From a checkpoint of a small class-conditioned image flow-matching model: 2.93M parameters, 295000 training examples.
Rows from block 3, named by matrix and row number. Rows with one number belong to one channel. Each number is 500 + 50 x the weight over its row's rms, rounded and kept within 0 to 999. All counts start at 0. Numbers have three digits each. After the name is the row's rms in percent of the matrix's.
# convs0: first 3x3 conv (model.enc.1.1.convs.0.weight, 128x128x3x3, standardized in use), inputs 114-127, a 3x3 kernel for each
# convs1: second 3x3 conv (model.enc.1.1.convs.1.weight, 128x128x3x3, standardized in use, transposed), outputs 114-127, a 3x3 kernel for each
convs0.103 105:485480488464503453450537526447417442500467497520600553536425550466528456474501499441515452417512484536533559523522573468511508458427459558502577465453523450516453488508514455476469497485478504476510459491528441490460419600558421424446513530606525521533454491499463485456586535569500456518544523514513495510479558513551539537581598569495461394405520531502504449500510501589483501
convs1.103 093:518478481510503478495525496395513446555496429497580488553524551485429460547486451428424509436485579563541544536523437490505551525474602503431530486531563543455460507476583490434551496425524480462492498392445420551513477480526480437559594515558459490510440568599423573564548454453510508497595602479502474540428501491518548432493442457516463488513379435502529514492513523498424523
convs0.104 111:548477523482514491508555571510445474484577521496501590423361478393524621525631643573486543444524509533647575470550530463488439522608522408471488469450471499441414495511547467555508526490458526415488536511565443504416487515460444461467504500528482449496578545502432474437520540486526567536470533555489527503496536495558551465513565497472544446562459408440466511386512495567510522
convs1.104 127:483384436380500549490621497435460441499488458535491533394432501460499509529481618534397452496510480575558520432364502526472543450483562454492474475532477526477458495444487470394484504525495605545529464512495444510447432403455438490536529584496601518580528484471486422511414456583463525502529482529475545544551518407510336422559578504616481489529409502508452457504412551527598529
convs0.105 078:521492563588502486458575588571424480442496443454473499496491548591514563509476453545432486541523581594445501600516468606492471561492410459526555442519418441527498487567537512512515559563535500432472434540468435515421490480413519507490450395497462521442464539440459535414424527514441575453415446439614494459478512478534477414512451530574524495593522613536537563545500516528488499
convs1.105 088:491425561525392547474375415527483426568455431546415478451503572472554492571482479530509470466446468495497454513523435555466448545486358533430545551488569500479485516512450525610409495504573502468640561463562438422370472396392508533490539522566487446593571573529537468388541488532510495459432538460567503602451549545445462507431497619548503468510488491519489455540449496518488633
convs0.106 103:534535594520518450503515479481482537460371491500493477433457488471414495538451472480440484565452425573423515468511592476449315486420450546536465529516428458508458450495531514517473570448498579484374548506521569492494531562498500386501469525499512452511497644530597466441528524479512574519528475453452503548505519566468513516528486574543520436485437546444448464460445544515529580
convs1.106 119:519537493535381520398534484518550457474469464556537482574519551494455538550592540478425524444459505490509552462510454481402464581457452454431490493575550530463501510540497556423525481459459414509472483497570494508536482475506478411440443480513548495434504480520534455467504480542492553482455463455527368507511488518577516545475454576538511452479481492491526509495476501500531549
convs0.107 113:521434547535457544457538475438419541567579592537355431526542508540473472499457516486531575536452476501530459615481559519545499453468535461594456531535459428542563493433491462469470441540540547533451510555493529461501527540492458541522552442500439531516476513483428503521568539490501527531482450415586524512498469562496503436458518494516471498529491508474501452493519531452448489
convs1.107 115:552480556477497518389593506431507503541604460483516543447527496486510512511515484504520499566463550517308508575644462472482456524511462427512511510546491564483562448452575491478510498529539448551486498567534523551253517484559540493511516474585516430510488573555448492472569531522550523546511508467587544401412508472527541469540586510516386516514564560499530511479459555484497446
convs0.108 097:432504540479524542468576549400504502454463553543455442530505486462451511486491505512606483483547425440401521478438573491537464546432458611637536464554497506494525582572531489536510540506509573554514465485483477539398476550536435455490469508511541513513470544516451547457554495558537471493492531417539551480453444524470503589530455514534538477491580502471577524533549535554483614
convs1.108 087:484488552535428517575478452611448500545467537442450442519544521473511464592557474570610550536484556525476438528443490481436469504522534547533547451509605518421444609500561476456439483454549528520479463461505418524484556562526427580506466436470546514525531355434468412566523512536495562524449481524392570535509558463470413599521448466474453492496473493467508536507460495513443467
convs0.109 096:567457493522494460562479508524488428504448442556422512556473421427524530500516463469597541454528524522437489370530472484463393513578484533547603472542557502501510475478449519434521477509382507494441557436468512523459604526549449546509579533532531443567422523501519461472423451439493479446482475447460510481541563574516442569453534443507497542525547482574498500515490521519567476
convs1.109 097:447378379532546498521537539493535524484531502479564505512520508519596495493378458520532481500501464400437514591506539589398481497430489433483468410417549528529494479560523489529428517540460479493578428533416551438485545483539527544507404556528559517473564563541390543390480580641511446506525488526548491577426459508427479518461478506509437457503537471403502526423500505540523459
convs0.110 098:441417435497455486619541517505456435515418523435477433674587477437459546461497370493414506537521458502512446498461435433496459390513504565574530581615424495544509477436533515517546415538516590545461440477581449480509558521501513574436551579451489458506453496476413484516466497516502550513565514507507564469541580458567568504524512445507494526514446510571492441511538595504474522
convs1.110 092:391474358495508455626532617451476453577489451473583541594560511427433459499497385477397521509476468448636542426420530470541491459480413505541439576438404565512451546527667466417486444545502458475469447574608502384401542530526530368491429461393543498584514470503386544499594548511527490482520516477535386463580525420602543529400534444506486521608520477521486506466454522541470361
convs0.111 107:516451520427554539475580489445475422467470452514483552582458516506494502443434595444558592539593512565473476549468584453455536385498504497531545581466456479481524421450518457495493453447592416537404451519452531487460455461495428559584672544432422505538535487517462449554469456471497550535485443518437495555469485479560530538472505468475500540457562500506471506521536582497422437
convs1.111 095:481479558470489373554449452579508522506454443465495481655523456479465551507600525547497497520562400472451500508559498514528550520552486425518528452501557504514475471539553489479474454483565511515547496487475555467506442529521465452515492508564573614426567502536421483548484483517531471468510488532448491453492390478424500534419472500527529518386429457512430448446449474512527463
convs0.112 082:422500441461475520523569527624659551545536577622628532508423500500439501477517547577531514550535492579622570535476506519397499430534579495569563454490586514457454524535494573552533557575529459542461453460382561459493462362455458416515438484511399477497507526500481501520467476524487467490534515390433468543481503483525565486428461491538518491563498477469550533467513569511468493
convs1.112 086:645490481448445446347518484527469458466518474477475527488490474474430507507463494495492537518471484524439515471471425469489496477475459522498482454453488598526422518463432477490476471505460497503502514484508517458493465495527550534464454401546600610431472466513454535450405464454476494521518497470399366566471573473531494488536471493487438515399517484485517445535410507453518532
convs0.113 096:584496577532600422384499543526510509443453432507450487479531459510433597478511514452515533506570532551512453615582503472411456528524472527432528499565488460503543507503490426521560526558545466491442505527445462545536441651496403423533578477414454509502503571516533420491602527617463516542558397453434470527496553473447554604562508474513490551527501491494548527446510535466461462
convs1.113 086:519456667432535441591569456523503566472407404520518498472497526465462504519565560465493527434432547496429577486519540594491442438522563433625587538412472497549549448490382471570531476489522429478550519527493402565537521460424466510422569543454533521502529484566521521531549538539516488558492549477477547568575589454523523411449484493476490505414522483547556447476553575499499443
convs0.114 048:515530540524570534515538518487460465421484459500473461506532501499491508553483525474426391432418415435415389479464508498513457495450495469526549522567572532554504499531522524608534565555599402478468480454441468447440521586574514428542432509426521544459518530505535537540548512527553543498570597505441393448506442440405502369440515509540529516520547542508531534537497447520523497
convs1.114 080:421577572492447495475497520567544542478425482506524517474473481422531510444498403410452479429508508498587559479482511518490523531495518484498462447514496484446648637492634543483467485496460556615475514439501437420444663489560454487478522518542394456429489516580490582671557480533507426434493512521436489453432394584526562571545477520510422456527505618486459500470501486478459499
convs0.115 100:422530498583530513428465508411499582482481477476492497404557473503369508533519390504552512494525533458570491505519508505412494528403581485509481556486491573480507479566444451535474516493508617570671568476424425478472537582462490519490462507518493533495520421493473498470535427505496480521533509410545442446415541473476477544448500571502472535482419517476442515528475443489478397
convs1.115 085:595464541385510502532389509493479528476465417450451450628432518475542486540502586472395503496520507469489465544472484518484435502552499501453534526602508496354464519482476524341622427509509610457549579525385431389551519485473540506521535503447476544422477510595449449645410545468539464552499499595534592616488458464516490406601509515494438530481508524519494501524467495592475543
convs0.116 080:604538448496461495444484492565575567468419388539536475464581644454491541448504518422522486494450389499515495558536579476456423524627480528536560516504500401524477491538561474499482500529499437522498518503459577576562440483460464393442590445427460462506435550566556536524473464521492474458439525467479523491521468545574478488435474511658641537460446483525563554459406446459523534
convs1.116 097:520495352515448509510480587528401447507434497520466463520574552394536561467593467469511533455447538515539515477562475502486458558491468491532547495571453504524487408495424520450504509473527512568529544532542416462522470518491558521548543537506486461505510464627506542610480486511447420449461495529535499633511474503562487556470552531500459478474481437509561524514520540517455504
convs0.117 057:473520539509494553474519470577555548456543491511450485535560538518531459475520445509550528493575551516620510533566508550566508516461498443403441422395413482416423465467477445456472447438483522487475440498497495492502471490470413485452484443521509438488476459476449473552488444449460475450486407503506430505517451510587615598531565491498586549540536455442502473450444469485472458
convs1.117 090:446443362468412380480475483510464491479479452571473546475554437492515452495412534464426478503481522444433491514506509479507519542491512524523469471443458504550554595552444511488590604558573406449450482573601421486431402494522433521382460549453512549508547557536441463501502530503486411529551450441422470514432521474456545496458514413574504531421466405559583524470504496475566581
convs0.118 051:582585561522531570536527527470475428465456431470492489452508505516529524508503554456463469454459484437480465515543492498488493538534542564532541552554566546521579466449544454474534518500504447434427463439451461444502544556527522449501511490490523536454558498480566522528531540602546543546540505529445524501460413454405429352488501498544481467552528539591495533540456481493529493
convs1.118 087:424492566490425543511430424549538490465455430537376441456519474463461511489584520411468444482531525527592450492434475499508548502485547445471481412470542444534461503517533449495529544537507448538608487394452497532484536515582565388444608445457489469499490560542417528493523541545459429507548509493572575558493459544551485371514501594540567486522539592473519551481561564571483491
convs0.119 087:506605556329506425584474483540516573567498555587580625523484538449381432474416493531530642596604567506507494587444473496449538564433484535610436543481474445368479449551575416490438468494358641612549487420541482516497470454505512428494561510534507485524481492496482500475498498440406433452367494474449426461559545510516533491516473426559563567498381497482532557474482488561423511
convs1.119 099:439516425534535518463514539500569508452538513474496497469529510441426506520541558558549535498465456473509527462431480525481602518455475385580535494558483476508594566429540421499364527481495507547577504557579584548475488405504554544450493560485463373441456543405472563478475520541501541491470481514601500521492549539511541516399508563562588474408389435537545449479415470512377495
convs0.120 109:579554558511462562474528494431470509497456507528527466474435491585455504445494703456540486428473442531531527496516519490467550430498530487499425497529458525504504437511559480480501538511522497459482516485533546487463440494505538506548506484542458503504530456488536511493480501549524573603528538454434444528410542590479497557534400423541489426594478474518435510508420485547501431
convs1.120 097:539458547500514544430534567628528473482556490400510339468521530572501520567467562457467502526489508521452530533545557496475580541363485437411444530502591533405443550459506503495530434516441563620472468492416488494471382526544432515458447486503565522458599475487452511547515497498483394595548432421412533493432545561421515536573557480527562493500489472488479462508568508474558482
convs0.121 089:483545496527451471562496484456519507545473498441552489498551508484501577499402530535488396512438515542425513473489525484470520502560521537556420499487405523411417554553521424471527480492455592499541445451479511574515381467552551505419599458503505538536473445513461507481574601568394482482511517551471411392520513568592463542573473452531450488509501488501514503436536451466472505
convs1.121 096:560539536450472516494568513542531502466383566591467569456614500463493413560522532556493534492551435531512487476476504562504456448545494434456509546496517457499473528531456435449507512588565527404451488459411471484538453598455567443467533395490500548447571469419373424609582541501522448464534489556536498455529422442483442526564515455526475508516423520484485521428521562531528502
convs0.122 096:449641529538605470401628572474480541467536493501495474585423502478473549506457522568510452529542491491531461566515555448452574474565572457473456414501499457505495497442536482513511533486516522570505527567527561580442445557473478521462455447472466486495510522452516516556574468488472496546530507474470495432573524439588500445612607432494599458425610441503425498501532485520514464
convs1.122 091:478490530488476515550517545479418533555482447529530397539574559503482501456482474532453442583456490556466519521517533450543522430533540530486511541545547509560468543573473581530521528595576535448432642421561560419524443556451490590391532487494494525555575417442494518540653586568497524549509531368632547554578541446468464391604436522577455444541473505549543516467509445485525476
convs0.123 093:595565451489497445455573510481500502494482489493478453301477547423493451490464558450447606490482448560654538468473531553473457459481500466458501587416507435494562506576459431561485494509395507480498423464527466464487477453482414457428483437542465509477446520478446507495677476533462519522436447426457554541485493506546591416513549459572565533466464461495503500501478494521517540
convs1.123 080:540476587567553544401522459603549543475512483556555508423435565575493504489550633510430513510581536442608530565491505494478532567474519444530559447524500531569550603416429442423538582426456533467492427372523489439424451461420588513508467553546427537478418436535516434535598623584464518496568501443610569515555495613514540537451505470479487498502432507521438483519523569484424463
convs0.124 060:525591518526487591446505440476367399404432356486404364533496558483472487435463553480534527553513432438563547478474479494546516504529505495544465548460461476499441452474456464454441435531465506515481465534515469463491572528570442543504517430620510503526436491484482410477514439484426499419442460428474538502508495493547596447452399470421454432460500447470497487472434432509484441
convs1.124 095:533553363468485476458571523515582518478500462447481536535558507538448512532527478421424454517462502424449472479573532422448476496478495356474561570477491509423504481445442453505570460505447533498491547462577543549485594351472556591406464510566520569527578454468453484468493450492548555500525435506535415534443558481540465606453454491538408426487508435394577482507459546567536502
convs0.125 094:493446435492463562487484600557416490419505490434408454490451490369493562527417349561625554482543462386447435509510501450479612542511458523546492500467454544527522476542487563576500488443473471435481542566566437424477552510469455550492495527421431502502538498519486517483415540529593451454609423499508588540447554463528464559592565465505495480537498606494486542541564475487489488
convs1.125 081:559492428496548509532555459508533546468510542436540437564502489473522504512441459615580571535413441458401415538482469469464516468466533504546561589499488438466477477514560494503508510499570346509579507418551501476553530433552437553580556524379504491569456404484526514503512637488498499443474419539449637539535488586472412468387480562505559517591503487601532546429437474465501443
convs0.126 098:600455535590554514402494466561595573505471498558507481505446497425454430480510557518620472483548490667366590467526471527458500416526540600482614504511481500534420497573539504510527448440511503414484523473431413521539501510467453521518494507530535508499466503434502516460445560506506490487484432484490506538503494508469545533491400443527508499483571496552512552544497479477526474
convs1.126 084:560482549511475504491561476537526553539535432466553520487436466452447551474470513493697435536498565510396438458472522473446457540440522572521543481548567333414412631574553462474465434421370530539628414502437434548467536489476468568502537505509501509499555411437564511455525578516461489457455465545494546535485460593562384512554284469494423512513493440574445538496447449451559394
convs0.127 107:415528544531402590390526524484490486504418461529521483496390512583525479527553387437474483493524523487477472503459458477503572517463609504480576517542582550597322562470588514580470530526553551441485411468509561509436443371528452403542529629355556516512481482495460499430513425437664560328517675561521571506469503534504508474550512542471375527482559505595489493534604500485480450
convs1.127 087:557463550497390540500483623457518505557596484521470371548442535461461486536549447469542467442388402463490593473479515523399523541493491618418496503459499405474480460540548541532485437469439576552456561584671485385422629577506415468675512563418474466530404487495556543497465495547583442481512541645460496487447563604503495521468473461479527504481425383562514549525452443505462533